A small audio frame classifier, trained from scratch: activation silu.
Rows from block 3 of a small audio frame classifier, named by matrix and row number. Rows with one number within an expert belong to one neuron, the router's apart. Each number is 200 + 40 x the weight over its row's rms, rounded and kept within 0 to 999. All counts start at 0. After the name is the row's rms in percent of the matrix's.
Before each expert's rows are labels from the 100 clips, of 14976, where the router gives the expert most weight on average: "top examples" is what is common among them. Only what is clearly more common there than usual is listed. The data: tunes sung on syllables by a formant synthesiser.
# router: router (model.blocks.3.mlp.router.weight, 32x128, trained with AdamW), inputs 0-63
# up: expert up (model.blocks.3.mlp.up, 32x64x128), inputs 0-63
# down: expert down (model.blocks.3.mlp.down, 32x128x64, transposed), outputs 0-63

# expert 15
top examples: vowel: /e/; reverberation; quiet level; child-like voice
router.15,091,264,203,201,220,278,192,207,234,282,226,224,135,159,193,177,220,173,253,266,183,190,216,174,146,233,191,187,189,216,232,201,178,132,238,185,187,204,266,239,234,230,143,167,235,261,119,165,218,217,220,194,80,192,171,210,260,191,154,152,161,123,228,197,166
up.0,100,211,160,235,272,196,209,242,203,238,254,103,132,249,209,187,252,218,205,243,212,215,287,143,183,128,200,225,203,258,174,184,189,178,182,237,200,215,232,189,193,260,172,149,121,227,138,205,208,173,191,215,197,205,218,183,196,127,217,199,200,296,126,208,229
down.0,103,232,197,180,147,256,251,202,205,275,160,187,237,150,166,261,223,226,221,216,213,182,126,237,192,150,230,231,170,267,139,171,130,252,272,160,228,205,252,220,184,196,187,134,142,189,155,219,219,216,222,172,216,191,166,278,223,209,201,226,162,195,210,174,206
up.1,102,214,206,217,229,212,210,267,170,165,200,246,187,198,128,161,135,190,199,217,174,191,238,191,144,193,170,270,262,159,264,266,205,163,183,231,212,146,156,191,211,247,197,103,207,231,231,163,252,224,147,149,229,234,212,258,165,190,220,214,227,156,200,254,246
down.1,101,208,147,138,227,269,226,212,157,205,233,227,163,223,233,164,209,272,185,262,171,212,234,159,196,171,266,197,263,177,194,186,172,187,240,143,139,243,215,201,273,297,171,287,238,252,192,192,222,140,148,186,120,207,240,186,177,194,200,162,229,250,167,165,152

# expert 9
top examples: reverberation; muffled (low-pass); clipping
router.9,111,219,200,199,234,179,163,243,204,172,170,176,179,205,170,235,226,217,188,155,204,147,183,240,246,197,234,220,129,168,233,150,179,195,175,115,215,255,287,155,197,185,197,229,150,171,166,258,203,218,219,175,182,273,214,220,180,220,152,175,228,201,203,113,250
up.0,089,215,260,170,192,229,254,226,215,235,184,214,233,224,205,206,259,184,119,155,182,219,185,156,139,219,185,163,260,242,247,251,177,229,210,114,216,184,188,124,157,205,189,263,287,181,128,195,104,216,191,214,128,179,220,208,196,210,222,179,175,259,208,232,144
down.0,090,251,218,211,238,107,140,215,117,168,201,131,231,168,194,201,172,207,235,166,138,218,206,229,219,172,111,235,192,204,180,131,184,236,231,224,265,234,251,267,309,245,156,182,175,192,202,234,241,209,204,253,219,176,252,213,216,129,225,227,230,225,243,133,206
up.1,100,186,257,220,145,199,187,195,219,248,161,137,199,176,179,232,204,178,175,191,225,128,211,162,212,187,191,154,177,202,251,165,163,262,185,197,233,196,173,210,230,199,163,151,194,216,251,187,156,143,227,170,152,200,150,174,140,258,88,161,253,295,188,153,246
down.1,101,145,151,225,120,178,227,164,201,240,180,174,221,253,193,124,141,170,214,238,159,231,273,285,206,199,207,256,168,222,113,163,184,220,253,170,198,185,246,237,208,235,188,214,222,199,238,194,165,208,217,235,211,153,283,185,269,258,234,130,158,210,138,220,209

# expert 2
top examples: vowel: /ɑ/; quiet level; low voice; consonant: none
router.2,087,184,155,205,262,230,192,201,159,221,166,229,250,195,188,238,158,201,135,164,160,195,145,221,256,200,212,193,229,230,133,225,264,246,184,231,186,178,176,169,180,260,173,128,220,198,199,244,147,234,156,195,178,115,240,166,169,165,135,188,170,140,180,108,185
up.0,086,157,201,164,205,183,204,243,153,278,174,176,229,228,203,208,162,218,166,160,236,185,167,193,189,217,132,227,228,211,208,217,176,230,173,273,239,248,207,257,216,196,226,153,221,221,202,165,179,192,181,240,275,245,160,278,200,232,149,252,187,111,226,108,194
down.0,097,169,181,178,197,225,228,124,215,141,163,222,129,160,163,171,193,258,225,253,241,191,178,191,210,208,224,249,232,179,232,309,179,192,167,161,96,172,230,176,223,210,287,192,207,206,198,159,238,251,185,284,168,248,162,204,291,201,169,212,238,210,184,209,253
up.1,085,213,198,241,245,198,223,147,190,169,168,186,286,172,209,245,244,132,172,110,219,156,155,193,223,155,237,245,227,160,236,212,192,254,221,232,225,307,220,145,208,179,144,153,268,209,237,192,138,208,225,176,219,247,163,177,247,194,234,216,155,208,220,193,229
down.1,094,242,165,213,194,215,217,214,223,299,284,204,141,169,195,217,134,236,184,101,271,234,234,210,217,177,153,261,207,227,159,183,238,199,228,208,164,246,241,159,179,208,273,216,229,250,191,181,215,185,177,156,188,170,220,273,168,199,181,194,327,161,192,274,236

# expert 23
top examples: vowel: /i/; child-like voice
router.23,106,201,283,208,172,188,231,267,220,156,266,151,146,125,220,184,185,223,249,153,176,145,251,112,158,217,170,209,191,231,212,132,118,177,248,190,176,93,131,247,185,217,182,204,254,184,180,166,225,176,132,245,218,219,232,169,268,133,246,181,223,177,191,150,211
up.0,102,227,264,206,265,134,186,211,164,199,240,213,216,176,225,256,177,222,204,183,241,170,164,148,199,203,227,188,176,219,188,154,187,235,254,147,236,158,162,264,171,255,88,154,257,192,241,157,212,158,210,227,132,156,198,199,190,273,203,188,165,168,205,139,244
down.0,103,196,170,238,179,186,222,175,223,214,218,144,165,279,254,216,260,193,184,176,249,237,190,135,211,123,188,180,167,243,145,230,145,187,215,198,189,247,173,158,168,230,229,158,254,229,208,169,207,216,223,216,154,92,278,187,200,276,207,96,161,199,207,160,168
up.1,121,211,244,182,210,178,227,147,190,253,179,214,150,207,246,185,226,190,265,45,163,209,154,137,186,193,228,206,242,198,287,165,170,158,291,188,162,148,227,189,207,210,179,275,285,178,190,190,216,234,242,192,109,223,228,209,195,255,244,184,200,180,227,211,104
down.1,110,265,134,215,192,169,280,246,200,208,163,106,194,234,176,149,196,298,170,211,217,212,222,235,136,233,219,183,216,109,159,207,163,223,159,183,176,238,221,211,172,219,234,252,145,227,194,161,253,229,224,200,280,103,182,161,187,176,175,237,187,188,151,177,148